Weights of a small sound classifier.
Training: adamw at rate 0.0014, 5600 steps, batches of 64, held-out accuracy 86%.
Data: trained on phrases spoken by 400 fixed synthetic voices, 39062 training examples, 9.2 epochs.
Rows from block 2 of a small sound classifier, named by matrix and row number. Rows with one number belong to one neuron. Each number is 128 + 24 x the weight over its row's rms, rounded and kept within 0 to 255. All counts start at 0.
After each neuron's rows are labels from the 100 clips, of 14976, where the neuron reaches its largest size: "peak on" is the class under the peak; "top examples" is what is common among them. Only what is clearly more common there than usual is listed. The data: phrases spoken by 400 fixed synthetic voices.
# gate: MLP gate (model.blocks.2.mlp.gate.weight, 1024x384), inputs 0-127
# fc1: MLP up (model.blocks.2.mlp.fc1.weight, 1024x384), inputs 0-127
# fc2: MLP down (model.blocks.2.mlp.fc2.weight, 384x1024, transposed), outputs 0-127

gate.507 [157 114 119 106 136 152 130 122 106 121  91 138 117 156 109 143 124 160 140 146 121 120 136  91 134 125 109 129 117 118 155 131 109 116  96 140 109 122  94 108 130  88  99 141 128 170 137 127 158 175 106  94 134 137 104 134 115  68 114 138 150 121 116 143 130 119 125 125 103 113  52 165 113 153 141  99 110 115 147 100 118 167  91 128  92 113 112  99 156 132 136 150 171 115  56 121 119 137 135 118  86 127 146 114 152 128 105 127 154 144 126 123 102 100 122 103 122 100 111 106 111 153 144  82 111 117 125 127]
fc1.507 [104  98 145  91 131 151 136 163 113 108 104 101 129 142  99 109  88  76 126 143 116 157 119 107 139 122 176 149 148 166  99 179 115 103 117 105 159 127  61 175 111  88 142 139 120 135 109 108 160 115 140 105 160 139 126 149 123  87 162 146 101 116 173 101 112 136 119  84 105 119 116 106 137 120 104 115 117 159 105 121 147 146  98 132 111  96 105 114 145 135 172 120  73 104 107 104  91  94  98 118 151  97  93 142 117 146 122 139 133 180 116 121 134  94  95 163 116 150 122 105 113 133 130 140 140 158 130 160]
fc2.507 [178 130 121 125 147 180 144 139 129 119 144 114  91 109 117 105 126 143 131 178 116 155 128 112 117 139 150 128 132 113 112 157 113 155 122 143 114 139 133 140 136 140 141 159 118 142 146 176 117 126 174 146 144 140 109 174  83 124 166 113 150 114 119 117 121 108 128 130 109 132 183 119 123 130 100 106 118 111 147 146 140 126 138 158 149 162 107 115 137 140 125 121 149 122 154 137 133 179  86 107 107 134  96 137 174 111 138 133 125 126 136 174 158 161 179 114 101 126 116 114 153 175 129 115 137 131 149  90]
peak on: /oʊ/
top examples: high voice

gate.149 [134  84 118 135 113 140 121 149 109 148  98 123 111 122 141 121 150 132 102 118 114 148 145 163 122 109 151 167 105 119 153 104 145 114  82 105 117 105  91 143  87  71 144 115  88 127 180 142 177 117 123 145 143 167  91 150 135 123 109 112 110 110 131 129  88 115 147 148 125 148  95 117  87 112 111  63 120  80 161 117 127 142  79 157 123 104 120 150 179 123 106 130 136 120  79 126 103 109 122 127 117 117 120 153 160 105 115 137 151 146 103 159 179 121 106 157 117  93 106 107  52 155 156 114 152 147 154 125]
fc1.149 [125 162  76 113 143  63 127  95 109 133 180 145 151  95 128 161 152 127 112 118 124 132 155 131  94  64 104 125 138 148 151  99 157 127 122  87  84 155 145 125 117 150 105 102 115 105 132 120 106  96 140 140 121 121 103 114 129 109 104 124  96 143 118  94 121 100 131 103 169 116 178 164 132  86  97 145 123  84 110 118 147 102 110 150 175 136 120 130  93 107 124 134 161 150 180 133 138 144 179 140 127 134 130 144 155 143 156  89  84 132 150 140 114  99  99 101 123 107 158 167 139  77 101 154  90 158  93 142]
fc2.149 [100 104 121 130 110  92 101 137 139 136 126 118 101 116 118  95 114 120 114 114 100 107 142 161  96 130  81 158 116  80 146 104 110 110 129 102 123 134 113 149 145 158  85 110 106 154 115 117  70 187 140 134 103 117 152 126 121 151  91 115 157 156 112 147 144 127 120 110 104 163 125 194 141 100 115 132 124 138 101  99 189  61 141  90  92 132 165 170 134 115 136 145 130 129 138 124 143 114 100 166 154 116 141 174 134 152 100 120  94 109 120  98 119 157 135 133 112 133 164 116 116 101 131 149 168 128 110 118]
peak on: /oʊ/
top examples: high voice

gate.356 [128 114 153 106 116 156 108 149 147 181 156 122 104 124 122 119 143 117 126 100  94 157 146 160 114 132 139 171  86 114 121 141 108 126 106 109 164  77  99 202  99  71 144 127 112 152 137 119 139 120 151  89 131 122 135 102 123 135 150  86 147 139 132 117  39 114 125 127 120 121 119 110  92  71 127  97 127 118 176 107 123 155 128  86 115  99 115 129 116  83 102 119  95 126  78 114 109 118 120 128 177  99 136 143 116 152 145 112 130 136 132 144 136 146 124 136 138 123  88 121  84 154 163 101 142 159 109 115]
fc1.356 [135  56 128 135 127 123 136 108 125 166 113 167 133  84  85 171 149 136 135 137 130 109 113  94 120 101  82 117 140 134 119 129 119 138 170 113 137 135 150  77 138 127 118  83 128 132 125  98 120 162 124 100 141 119 137 121 117 113 139  95 128  85 127 111 103 115  74 121 111 142 157  78 124 161 111 125 131 141  90 114  78  87 156 106 161 117 154 143 130 109  76 131 135 131 103 116 161 147 152  86 122  92 145 164 104 152 139 132 115  98  95 130 127 162 149 144 129 100 162 120  94 115 106  81 123 137 124 139]
fc2.356 [ 98 154 113 151 102 150 133  82 147 119 130 133 134 113 119 124 140 117 115 117 134 151 113 174 134 180 155  81 120 154 131 139 129 123 116 118 176 180 121 100 123 121 171 124 132  84 118 137 117 189 163  96  87 147 133 136  89 155 116  94 124 121 137 105 162 133 108 113 179 131 115 117 179 106 115 142 121 137  65 138 111 122 106 116 145 140 117 147 120 132 130 127  60 122 146 154 143 134 141 135 162 118 143 129 118 121 174 155 117 138 114  95 130 124 127 155 164 179 119 138 158 132 144 120 134  94 154 160]
peak on: /eɪ/
top examples: high voice

gate.706 [136 164 137  87 142 124 120 140 131 130 152  81 115 136 149 169  93  98 132 138 113  82 102 124 133 130 125 139 120 121 121 147 150 140 112  82 118 130 110  99 119 102 160 125 148 131 142 161 168 120 137 110 129 128  82  94 148 139 125 132  95 139 104 103 140  91 165  92 133  84  91 142 113 103 102 134 124 105 130 101 100 167 129 114 119 108  82 119 144 109 132 130 122 117 133 119 107 108 159  96  85 120 114 143 119 111 154 134  76 129 131 156 127  91 113 122 140  97  67 130 129 134 155 123 125  97 145 133]
fc1.706 [111 139  92 117 161  96 145 146 131 129 130 115 143  74 138 133 103 140 153 106 136 107 124 132 144  97 118 103 160 159 112  97 140 142 173 123 105 181 132 106  97 147 170  72 170 102 130 136 130 123 139 138 124 132 136 138 156 165 120 159 123 108 120 100 182 146 152 121 114 103 134 132 148 139 113 125 102 149  88 119 116 114 128 168 112 111 121 119 141  98 122 141 109 127 154 140 162  92 123 103 118 127 127 119 120 104 139 132 109  98 130 150  94 121  94 100 107 143 159 138 136 139 155 131 126  91 124 111]
fc2.706 [131 192 117 147 106 118 119 143 115 176 114 141 132 132 170 109 102 117 106  98 136 138 142 144 135 110 114 129 103 147  92 118 121 117 175 131 136 178 138 166 125 107 113 113 127 136 124 138 165 152 102 118 165 131 143 148 125 177 136  90  77 143 159 119 156 152 137 157 163 144 123  81 153 127 129 133 124 112 108 149  89 111 139 180 154  99 137 120 155  88 105 144 119 141 133 152 143  96 146 129 130 129 135  85  94 127 109 111 123 104 118 115 141 145  81 107  98 146 159 149 123 102 174 115 168  94 136 159]
peak on: /eɪ/
top examples: child-like voice

gate.616 [131 136  66 110 109 136 112 100 158 116 152 108 144 127 134  99  78 123 134 132 108 111 170 154 105 114 149 114 117 107  72 119 147  89 121  86  93  74 153 111 123 150 149 118 135 119 128 107 135 135 158 116  90 135 125 101 123 128 103 132 139 138 105 100  94 107 113 154 132 177 123 123  51 139 114 129 154 133  65 124  96 125 117 131 118 109 111 124 105 107 141 158 141 118 103 119 112 151 123 126 102 145 141 142 143 121 110 141 156 142  93 105 109  97 105  90 128 136  82  82 167 149 158 139 169 121 169 106]
fc1.616 [146 160 157 115 125 112  94  59 119  95 171 146 142 106 128 136 114 150 153 153 114 161 131 119 129 107 113 123 152 113  98 123 130 108 101 105 126  93 105 138 153 157 117 139 120 103 116 136  81 179 116 117 170 124 154 135 116 125 146 119 155 160  85 140 127 178 136 135 122 121 120 170 138 138 166 122 167  98 138 166 165 126 150 107 178 165 144 141  77 111 149 108  99 165 101 134 137 110 113 176 147 132 128 110 109 124 111 154 108 151 103 129  96 143 123 129 152 108 126 136 136 140 149 156 116 156 162 108]
fc2.616 [ 93 161 116 133 107  99 131 147 141 121 130 149 147 103  96 107 143 113 138 114 130 118 184  76 146 111 119  80 110  70 110 119 111 128 107 153  97 160 189  99 135 160 113 131  72 117 105 122 105  95  88 133 109 112 136 149 111  89 189 110 133 127 140 123 101 153 109 165 104 132 117 107 171 106 107 123 109 105 117  98 142  90  74 151 169 127 128 134 118 181 135 142 135 175 114 150 113  86 141 140 115 153 109  91 140  85 134 126 127 143 152 146 125 130 111 136  98 134  71 113  90 175 141  76 124 122  91 127]
peak on: /eɪ/; /i/
top examples: child-like voice

gate.443 [138 178 169 147 125 123 106 157 143 118 115 117  90 147 123 116 118 109  92 108 138 119 124 141 111 148 133 156 104 102 116 129 125  90  81 170 110 147  97 149  95 128 118 137 116 114 126  99 172  88  93 115 131 109 108 123 113 126 147 145 125 126 116 135 141 144 128 134 134 105  90  89 134 119 124  93 122 113 141 112 124 162  91 122 121 124 107 111  97 153 156 110 101  81  56 119 137 117 104 157 105 134 139 108  91 117 153  94 125 139 138 127 148  85  80 160 126 195  96 160 156 136 172 171 142 142 119 141]
fc1.443 [ 86 139 116 147 125 120 144 135 102 128 174 125 101 121 121 173 106 138  87 121 124 140 122 147 155 132 137 117 122 129 159 140 105 170 104 170 112  87  99 183 133 128 109 140 127 129 142  93 128 155 151 195 105  98 131 127 142 165 100 154 128 158 128 152 145 136 143 114 150 116 146 153 115 131 118 131  83 117 150 127 186 147 113 116 140 114 129  97 134 119 121 135 135 100 127 119 142 119 156 140 130 153 126 111 118 146  91 157 172 127 184  98 128  42  88 129  99 117 105 162 106 154 135 105 132 146 132  90]
fc2.443 [141 123 111  88 143  63  86 100 145  89 146 107 139 128 125 137  99 133  92 130  97 146  96 100 115 138 131 123  92 119 128 126 112 145 167 122 110 110 179 108 121 130 115 103 149 167 100 177 126 111 114  92 116 121 119  98 133 101 119 137  96 131 121  88 146  93 100 126  97 101 142  78 130 141  90 139 149 145 124 135 143 134 122 132 125 161 104 119 133 104 101  90 158 147 150 169 128  91 124 111 113 127 168  90 113 130 133 119  72  82 108 147 138 145 172  83 111 103 118  91 117 103 135 114  91 104  95  87]
peak on: /oʊ/
top examples: /oʊ/; high voice; muffled (low-pass)

gate.655 [141  90 129 125  93 142 124 166 120 149  89 129 137 135 154 111 111 131 146 107 139 104 116  97 157 130 138 117 150 145 134 132 128 150 102 162 137  56  67 163 126 109 166 112 128 162 157 138 129 135 152  94 121 124 119 136 143 139 153 152 155 129  95 128  88 132 154 135 125 124  85 132  59 138 149  94 126 121 135 128 149 137  61 154  54 131 118  82 171 118 150 105 151 105  89 111 108  83  93 123 119 129 160  99 117 135 152 160 157 159  97 182 118 103 141 153 138  98 119 129  73 154 140 122 120 112 149 132]
fc1.655 [ 98  65 158 115 134 111 145 145  97  98  77 118 119 151  76 124 131 105  75 174 131 167  99 135 124 152 167 136 109 125 128 140 127 100  85 150 134 121  88 157 115  74  92 169 102 196 144 119 159 145 101 153 163 136  91 123  79 116 152 115 115 150 171 122 118 118 136  99 144 111  74 117 115 108 137 112 138 124 149 134 139 128  74 104 115  98 121 133 165 139 114 150  98 132 121 105 123 146 127 160  77  97 150 124 164 158 119 140 155 131  94 140 129 115 137 134 170 126  86 130  79 136 100 124 116 129 129 116]
fc2.655 [111 123 155 122 136 162 147 148 136 119 122 106 137  91 139 117  97 117 143 148  90 112 136 140 159 106 122  85 139 178  74 143 164 152 141 120 128 160 122 110 135 136 213 100 155 102 167 202 137 139 168 115 113 128  91 135 113 138 160 114 130 131 121 100 121 111 173 141 111 146 168 111 121 160 131 123  94 142 131 142 148 147 126 158 147 130  92 101 124  92 187 131 112 132 124 111 128 112 145 124 123 130 137 122 156 107 158 196 157 155 133 170 152 124 120 155 127 128 115 122 179 136 191  91 113 139 152 120]
peak on: /oʊ/
top examples: high voice; white noise